Weights of a small image classifier: arch vit.
Rows from block 8 of a small image classifier, named by matrix and row number. Rows with one number belong to one neuron. Each number is 128 + 24 x the weight over its row's rms, rounded and kept within 0 to 255. All counts start at 0. Numbers have three digits each. After the name is the row's rms in percent of the matrix's.
After each neuron's rows are labels from the 100 images, of 14976, where the neuron reaches its highest value: "strongest on" is what is common among them. Only what is clearly more common there than usual is listed. The data: histories of elementary cellular automata, time running down.
# fc1: MLP up (model.blocks.8.mlp.fc1.weight, 1536x256), inputs 208-255
# fc2: MLP down (model.blocks.8.mlp.fc2.weight, 256x1536, transposed), outputs 208-255

fc1.398 097:122136152152125119109131117102091126109170141146131124078100091150119170108123101105153149117138130168117094126134166163143109113171121118162152
fc2.398 133:148142122122129136129135130158140097130122166108138131126105136133123134123143113159118100158134173133140116134142119143129104161163125122145131
strongest on: rule: rule 194

fc1.719 069:140139143130109169119113108123155179140172121105139152099141135134126134101095094128136140085100076143159081115111144115119147107161118127156134
fc2.719 010:130130140126123121132102114149139124122124114131118099125124137137124114133146124135107122125106160121139144123125133111131111118094170130113106
strongest on: 111 turns on; 001 turns on; 010 turns on; rule: rule 182

fc1.83 091:131098118127152103122167099110112142137148153127119112138142102111118173082161099132141125150136177156147138120138129170129130134164139105133172
fc2.83 116:131142130109153123125150127110161121131120123103132143131141122145160147140156143103126122148136069136058148116124099135138144118149187102113114
strongest on: 110 turns on; rule: rule 228

fc1.511 092:167133077115143128149112114123119137130149129153148136071130143112146133138140106142122128157118097134086142157165149116102134093162144126172144
fc2.511 068:091130122137126131105124192107128125134108225128138129123136126128156126125134126127112129199112141126031131148129119120066128126135089136096129
strongest on: 011 turns on; 111 turns on

fc1.586 117:085132127144132129129138139117143148128137133132130160063153117136093157145059130111163103111127100186121096140140114126148120111183139109155122
fc2.586 236:155115149115119171136149169153140111142148167105136096140133121130142127119101125133119156150141168131113150108157109107114085076121124104098142
strongest on: sparse start

fc1.226 111:115119137152151083116155136117123142147149118143102117138144086141114187101153123154149109153096127150133129138166090175119144119176114105128144
fc2.226 175:102130126127119121119118089114130131128135121121140127126134141140144129138128136133132129136158120128111129124130133133118138129164169120138124
strongest on: 010 turns on

fc1.399 088:136140071097168111154102134120167146147149138139144126117099113130138133168127136152156139166161108135143145111128117112135113122202129124126170
fc2.399 151:123122132115118143147149146138138115121119161082106098126118119123153131128111128105132127129134136137108146119123123125168135107118136117115136
strongest on: 010 turns on; 101 turns on

fc1.571 083:116095118114155157137157135160120146126170109102104117146131130128138130113112113084127154108135115091115115115120141150166104154138160141113137
fc2.571 027:116127126104135113137105122168114102131144098101111127141146111116125124133086133131123139136063152132182115115123140138144122126133128118108118
strongest on: 011 turns on; 100 turns on; 101 turns on

fc1.627 112:116115154156098106103113134090114148156135108163143121092112086128120134110157118156167161118109115159119137160147125124101128102126142126117163
fc2.627 068:091130143131130126139129125125127132129130140157121079128121121128139123128131126135129134134122134124122129125129127120255117128110189129130119
strongest on: 010 turns on

fc1.257 106:136106125146123109159098100136147110118142089132150142121103125114128118130137102118137173131100078124106114178092073127103169134128131132132152
fc2.257 104:141107130153118133140144209158146053126098084112124128124116112121153126139119110122103133116127138125165111143132125111128115134094098143084120
strongest on: 011 turns on

fc1.13 137:102140118142155170130110091104142153124160145101153110088131150168115134135103134110149119091152117100106146142124103150137149127140100124149154
fc2.13 216:137123129126194123142118050060149107126146137135128143145118129125125130132107114132116131119138151129055152135152123115141138105190093161119159
strongest on: 000 turns on; 100 turns on; 001 turns on; rule: rule 83

fc1.12 123:099123163141160119153096147141112134091132107138129149109110134148141124128111135150164143130114068149134094143119139120133135120189152114132138
fc2.12 238:126127130122112135139143136132125118138124158159130088167132131132160108112143131140117118186188153122101182129136110116108097115087088132120109
strongest on: 001 turns on; 101 turns on; rule: rule 179; rule: rule 178

fc1.639 093:104104139111158135081156127138125173141138145120181121118158125159130136119126146119134118123122141124118095130115105155116147163173119152133116
fc2.639 060:138130148129132143123137118143126108150122123128119091135137097124139114152141115185125146156175147142129143147131114129128122175125109122124138
strongest on: 011 turns on; 000 turns on; large cells; 100 turns on

fc1.15 120:088103139140127136110137126134143129158135165102117145116180120140168107134079129135139122145165123142103163138122102139122076153165117118118154
fc2.15 065:132128129129131126125126129115128114126127134143134123127127132128131127126129129128125129131128126125120126126127129124135127128137137129132121
strongest on: sparse start

fc1.204 087:103120120141136136158133138137132144135148137089123099173134107151131117120116122040130138095153138118094141127135139151143149146148182128134119
fc2.204 020:124121137132136123121121105155101132126124128124117147134127130128124119122125126145123129103117143128074041125130137121226126120095132133122128
strongest on: 101 turns on; 100 turns on; 011 turns on; rule: rule 61

fc1.297 084:148132132154173120139089148110123094125157090120113136094109139124099152108151123096155130118125073145133129169099134148150137133165099104151128
fc2.297 019:133125119139117128136139167126129101129108117088123093160127144145163127136122138136110119132142143119129121117132128136148118133107080128100122
strongest on: 001 turns on

fc1.276 114:140152135158103116135082118091133148153144134142120100130122093151113124136120145154157135137137130155147151143152137133122115083142105081132149
fc2.276 148:116168112110116130108121149138159181122064155135124125135130121152110112120077126139145125118135133148065177109111153125224096110095114126080138
strongest on: dense start

fc1.747 125:145098105106119156149139140129106119182114102126122139153114139103145129108141066109131114143114125112140149146147104144123153116108123155142166
fc2.747 174:070117104157119119143152170149095135130100145112126146118131082121145120126153114112115160131120111097127174160152113136136148141125161147091110
strongest on: 010 turns on

fc1.603 098:102092114151133137139121082145123147160154129096146176071108143128103117084147128091159137102120132118127124098121127153168153140139150132113152
fc2.603 058:115124145138089125122137087118124129126109144110127139138129117129118118119146120131151122111121127125126128136123141133075141128100160143135115
strongest on: 101 turns on; 110 turns on

fc1.753 077:105150088136135150149127119119176113149133123153150126128111095126145154135081104115151132147121124128156144123117087145120153119160108155139133
fc2.753 040:120124133111141135135158127121129109121120162102123121141120133131137133125123125129151126158129139131096146114123135127147133116138139130140134
strongest on: sparse start

fc1.691 107:131159071137127125154088167099129142117148131125131123108118129126121136143133118083132161132134046127133146135110101144117156139154135115150146
fc2.691 078:143131116135130128126126128114144143130123140085135123142125138138150129132143134122133137141083127120104103115132132131121119128161118117118136
strongest on: 100 turns on; 011 turns on

fc1.281 084:087117108151096126116065131121124158153154126110126144122179124185122112125096140145167132134113131144130157102153087143165100119120144112095131
fc2.281 036:124126142115126141126138174155130112131124154131125114118107146113135129120119138126124136112137120114148154117109121121136126105122163145104123
strongest on: large cells; 001 turns on

fc1.526 094:142175097153160134123123154139118125130157084133119125117156108146116134122122124153165153135110080128144116130085128144136188137152108121108154
fc2.526 033:167131127133094119135125156125130094127113132092128069137121120129136120127132126129107122179100127129112095123134128118113115127109110132095126
strongest on: 000 turns on

fc1.652 114:127131109122136118187121124121137164117177144114128119081139114129173151135080094128161135122091112147138125140137131150124113110174148109146149
fc2.652 091:126125131124130129130132115181126126123129135125126120129124127124127130123131125126156128141123140127132127126129129125131127127129173129138127
strongest on: sparse start

fc1.645 116:139136114112148100120137102105132148149154169135150110124170130158138148076119099099125068123118136139135181134144085156138119078159125136155178
fc2.645 182:128109147124173113131116094120127171125124135125145149108140129131157127148126139111116136110113083125028145125124117125106120142145135111153117
strongest on: 011 turns on; 110 turns on

fc1.380 106:136097119126128137100158161168116155113174162114131134132134115143139137097121096101110171110150121173124118115168138114114134124126128138127155
fc2.380 067:124143134096122126112152133120109128131167156134114130148137126143158127098085106130087139146116141124104147092143143101160130111092134138131145
strongest on: 100 turns on

fc1.56 118:090104124150109125143116161092072150128133131096158144125104135145099137145145136097151148154134083150145126153130104124120188134138164130142143
fc2.56 190:107138141112048154134101112183127154127161144082121131140155155140148097145139148133161126101159145097136133127161090105156122090103143146167145
strongest on: 011 turns on; 110 turns on; 001 turns on; 101 turns on

fc1.472 122:148124107103116111122112126116119186119153173130121153145151096165125131137097137142148136114147106162089151140155096135124128099124107091107176
fc2.472 136:109141130121107130139127117130148119127182169171131077131107151120122118134114107145106122126162149103127156120129137111146113076119119134128133
strongest on: 100 turns on; large cells

fc1.181 090:151128140127140111083140124181137137122158140128158140123150131130112105097150110128162119111152123159091138148141100133153156105148125125128125
fc2.181 038:151123123125127126124131129126126139127124104136130147125127127123127124131129127127124124143117127122059115127128131121105130120088135146096118
strongest on: 011 turns on

fc1.9 113:105123133164132091107125123141121140136125170121139104110119080122147095108164137107141142154112118170108102139167107174137129130175077097128137
fc2.9 149:150130115108172134138128093111123135119164023134154083144129125129154139133121122111146129086149080126153132152128125111122119125169174121168124
strongest on: 011 turns on

fc1.559 141:140143117151102134082103093123139165136153146100185143086097112110111121136134132128181130101133095143107110130136153150119153154164103114124144
fc2.559 278:118123126142126130133129160126107170135116104143135112101133104141118142160105149123141105128116141134134122144116117143123134127139120113147122
strongest on: large cells; dense start

fc1.726 071:156174123104120152103121146127121103142107163131138159107120113128145106165090132115134123129109079135103072145124137094092142102139116132134158
fc2.726 014:110124129132135122125122138120128061122115111137127143127124130128124122124142123127096120139220132121130122129123134121105121130109160128100119
strongest on: 000 turns on; 001 turns on; 100 turns on; large cells

fc1.143 095:114157117158114130132158128124120127144117139113149178110109129194119106155165149087125162139099113137100131141117111148138158165124143154131139
fc2.143 027:145127125126127126118123110120136108122142119136133127133122128122119125126145127124135124128118127121033128107125127124130124123088127131149123
strongest on: 101 turns on; 001 turns on

fc1.537 110:120110106126084116132122117135116150123122128133107141087173126147166133102122074133151111101132126140125155132160157138118123131131144126130177
fc2.537 079:118125130134124127237128125143140091122231134125133109123129129125137128126132122054135130095129151124245153131126124127055126130108129133116127
strongest on: large cells

fc1.219 108:146145081168128133135156124138110180103157131125156139117130082137122122122144128112145123109161120153142106166085131142129157152126132164145139
fc2.219 087:096123111120113136137088140162143108139098109134115121122123131117125104119119116105112105145165164128163132121128120158128112139135032113150146
strongest on: 000 turns on; rule: rule 35

fc1.733 091:114100135149141108168107138118106131152124145135138136123154118152173144110156129078129138092089159146145109118142101109112131155124152098107145
fc2.733 036:091134128133105113121154144219135126120120125120131129108169066125128115131123124096126147132138115157134159126130121156117106173127173112103124
strongest on: 100 turns on

fc1.163 076:112107128161083137152124107111105147118128113141125150099159122172124145091105110097139095079127146149115139145080127153116147131099106122109160
fc2.163 031:125127118125115138135101131142135099137122127138132124121114115102128121132124114108125134117145144116156170128125133121109134124118171121118125
strongest on: rule: rule 152

fc1.100 110:111112125159160122141111169135145147127138122098110122114167095164148085100104114133152114140130106131158144139124070149126102116109125102132159
fc2.100 079:130119128125129125129125155117127181127113140097130016132130128121140126126137128127117138149112121127110122121129129128116130129140255132129130
strongest on: rule: rule 145

fc1.25 073:146117134119149139102155133130112135092105121138145127104136140136154136151139096126067096108098108136109127157159106128124149151103160131164118
fc2.25 010:099121121148144117119118143093125084116111112149129111128122133127126118114145124135162112103198137126166092100126136122133126118119133122084109
strongest on: 011 turns on; large cells; 000 turns on

fc1.631 081:144100151129155115117106138165130134130132175133099137135116120127145142100178121106150141144124136143123095146151139152106119100172111085155139
fc2.631 031:157130131116160128133158109137121106127117108137122141124192134134138146119117120147123110113124144126124075120133134102142220127124125128126107
strongest on: 010 turns on

fc1.210 107:126109120098133123166133112098107151129133111115163132116131136136147137115115114114176172113130082143105156097098122111124177148114143122139146
fc2.210 093:174129140146123124121120129150147121136134148138130076137136121175125115126134134138131140130173139124113132121152116126136121117098106126099097
strongest on: 100 turns on; 001 turns on

fc1.704 092:131145148130147094112112126145140132125120098141142120079106121170111099144124083126129113120142115118055118161091122116143170114158119145131127
fc2.704 046:072124135125127146135166139123090114132125134127129120120099098123129110136140140102129123140143152116155180131138092129120134115122172057124140
strongest on: rule: rule 179

fc1.635 104:107103145137128110151149085113107136116119157087160127117155127148137137161093138129099121094077076159147089123146132126128163144134181125116124
fc2.635 153:050129118142077111141121108128101152133121153107136105110121108125115132132108095142153134143045140152188120139142130141142160113117153130150120
strongest on: 001 turns on; 110 turns on; 111 turns on

fc1.24 129:163136122144113101141114119128118146128165144120144092078125140122114116115154145119143120141119134104124107178157081137087073107152086112133174
fc2.24 210:114128106123117167119102137136109148123107138129162155120181132114137133122102127122138138110121150117137137188117144071131098148125140129125137
strongest on: 011 turns on; 111 turns on

fc1.11 111:100123110142147128159128139120142166150171132135130111070147135141151173156084107137146125117107125145130125188131115127133130104165156123142109
fc2.11 175:110125132112151152136174131159130131115133146123122124131119159124136155120120109099141145129140165115159134124124128140119111124122176123132113
strongest on: sparse start

fc1.35 063:165113123097125136118141138100085128129125124125131162093107133162097140115183084095150143112138148120140101162099094168131168127134191141179149
fc2.35 007:126117133143150122123130093147132069116112133161117140133119140133113118124132123140151112092089151116178117117118135123108117116111115123117098
strongest on: 100 turns on; 110 turns on; 011 turns on; 111 turns on

fc1.260 079:122110121091155157138128107097147159139155170115130108154110175108212109134114143133135167159117112116092166153131115115097140088129124158101142
fc2.260 019:166119131134133123126120114147143025119119119123123146127130128124119126126150128111147128113185141128230091115125131122181126127113100132110126
strongest on: 111 turns on; 100 turns on

fc1.224 070:099122117161081136114123120111135144114104128113166132117177148143116125110154117087086142177104156117137141132162132122101119150110162143111119
fc2.224 020:126123146131108126125111114142129108122130127142125145124117124132133120119112122114155128098129138117144136114132130122153117114118148121135131
strongest on: 111 turns on; 001 turns on; 010 turns on; large cells

fc1.762 081:133126121145140113090155162111172149164139133121111128128093130131114108084146121154185109139112142145152074147162128115145139065167111142138158
fc2.762 081:102151136127102126150119134138153138119127114062123107142111141144126130149121140119081141137135108127115143098121139146164117113116151115123131
strongest on: 101 turns on; large cells

fc1.528 100:111079156153119123142131101117105174105161140094131146112131159181123121145100122101111158097091081137123140134153102115134183147112157155140111
fc2.528 103:084121135116141124142110118167104129129128145112113114125128122117133087147123141152139120126129173139142123139181123116166173099111178199146153
strongest on: 110 turns on; 001 turns on; 111 turns on; 011 turns on

fc1.314 096:124141125125089076113122116074099118135121123150103164142119089122133159113152108123134114111112139147160105160141115090168150110147135133143133
fc2.314 074:113139141125168140131143118084124136130129170121126116124097109099157113158134153122114166126112134114101138138146122081136104170133166191133120
strongest on: 010 turns on

fc1.666 117:111136129137125137176135134116142162126164153104134114105077137112157148139094099122155153127103118162138121158137134142120118080167143132147148
fc2.666 103:119120127123145130130133134140123131124121132124122123130124122124127133121137128126165129127123136127134127127130131124129128127121142128132127
strongest on: sparse start

fc1.551 086:154130124169073121097177117089074162115182137151131123074123092161097171121099115123133131104138128184108083102113136128129122165137124075142118
fc2.551 036:145125126126122128128123114129134124123104125131130125130127128127128127130000129126108125123125132126141117128128131120138126129139132132132122
strongest on: 001 turns on

fc1.546 083:121067146153122139143118135139114115131144134121147125120154110135147115103147137115167103075138108172158128161152117111107164145151135113165137
fc2.546 038:127134132132113153131156130144159147130133132122123114123137118128131148136111150103135125125162146128035146132119102141130117137127020097121137
strongest on: 100 turns on

fc1.661 081:109116108128161132184121128122134124147139173142120128115130097113102135164130082108158155119120135117142145127156130131156125101145122130125127
fc2.661 056:119122126119142138133161131125128143120119139124124124126129109126137140117105128118139125137137120140126128125131127129134144087125154120130125
strongest on: sparse start

fc1.46 119:111103133155166142129114083137097117122167121114147128099102114119135123124157138113178149084157127131152087122066132139152173193139130145160143
fc2.46 081:097118153139106111125100111160115167113123137118131125123155101136133112116153138110144134136103146123103112118104133184125146153130099152150138
strongest on: 000 turns on

fc1.363 104:122127123109097118181114149123146157131140141115159126083113112130135146145094106132143134122112102174137126156134114134126119118192142125134137
fc2.363 139:129127130111146136173165123130126130117125186122080122127111134126134140110114101126152135121129166115146134123131155129135123098129140119154123
strongest on: sparse start

fc1.308 123:130106145120134123160136120147161135148142091135156079094123121168165127112101113143137105134111125182121155115158126139132143118172121087167140
fc2.308 068:144116185126117120126124126168186112119147119116130112132139137120149104127091127127127135124097118114224138117134123129107088110115095116103114
strongest on: 000 turns on; large cells; 001 turns on; 100 turns on

fc1.279 106:132135157159081122110108162117124171150121188083094105121154140181161108096139110158180158126096105152127129125173122146114148120094096132131144
fc2.279 097:105153147125130132099143155123126124133159215107116090114110166123102135084152124157127125138123131113137152138125130127157153079120135152142139
strongest on: 000 turns on; large cells

fc1.131 112:124099128172118119111118100095066121107141123133110174097159097160093161115148133126205121112155147122148133130114123136111142144120150089106138
fc2.131 151:100122141134088129123115132169122127118129171153134157127143109098117115124108102113148154091128146132163131139124141147073126132131164142094100
strongest on: 100 turns on

fc1.65 112:148133112157117144104121156121138163136151127107153141124178115132097156125099129158130131103143101192119125171166086161116147110144129107128138
fc2.65 030:171109128112147134133121117123137139133080113102138149173129151124136124139150137104080148136218106126104162130127131114106130139111114131131134
strongest on: 010 turns on

fc1.207 096:124102132158138138143130116163159170141130144124172103128150098134152133114106129145111120104093143121145121105140139136146121166123152100121143
fc2.207 064:115143156156126123133129119133128096127120120147136066121101129133131142168135128150120130134212141120046113119131133110140124143129065153143136
strongest on: rule: rule 90

fc1.467 131:101126123151123136154140164093137131142138161111128096080112099093151179160092118108150133121115116164129103139152082153149127091177134112140093
fc2.467 253:130120125098174136149156110153125155127097168102119103130121114118128155121135128134164133135124139122144116139133137117148129116119161133144123
strongest on: sparse start

fc1.328 083:143108142151131102104125097106137123109109119124163132137081102128158147146170127107139108125116145156134099160140155111135144147146152138148139
fc2.328 028:135135098120171144131130124152136110120130134135125119135144133106134141137142147117126135132131152120164127120120112108136099154124109147113115
strongest on: dense start

fc1.66 119:084127154117139122097157133144103118175154165150113141137111066122125128097148131130160108151151151150128118108164088178133151132188141123150151
fc2.66 103:123130130128124128126125136123128124125135126121130139128129129131127128127120132125131129125155129126139129122127130125131129130142136128114126
strongest on: 010 turns on

fc1.222 077:162122117132095148103153127114099158139144092190137143085104100141122162096129097107127123112140126153142102101113132110118116135102142147118174
fc2.222 027:140120120131094120132100097120134098115120106130139136126126131109120121103173114115126137119134138119122131125124138118129132142118031160124137
strongest on: 000 turns on; 100 turns on; 110 turns on; 011 turns on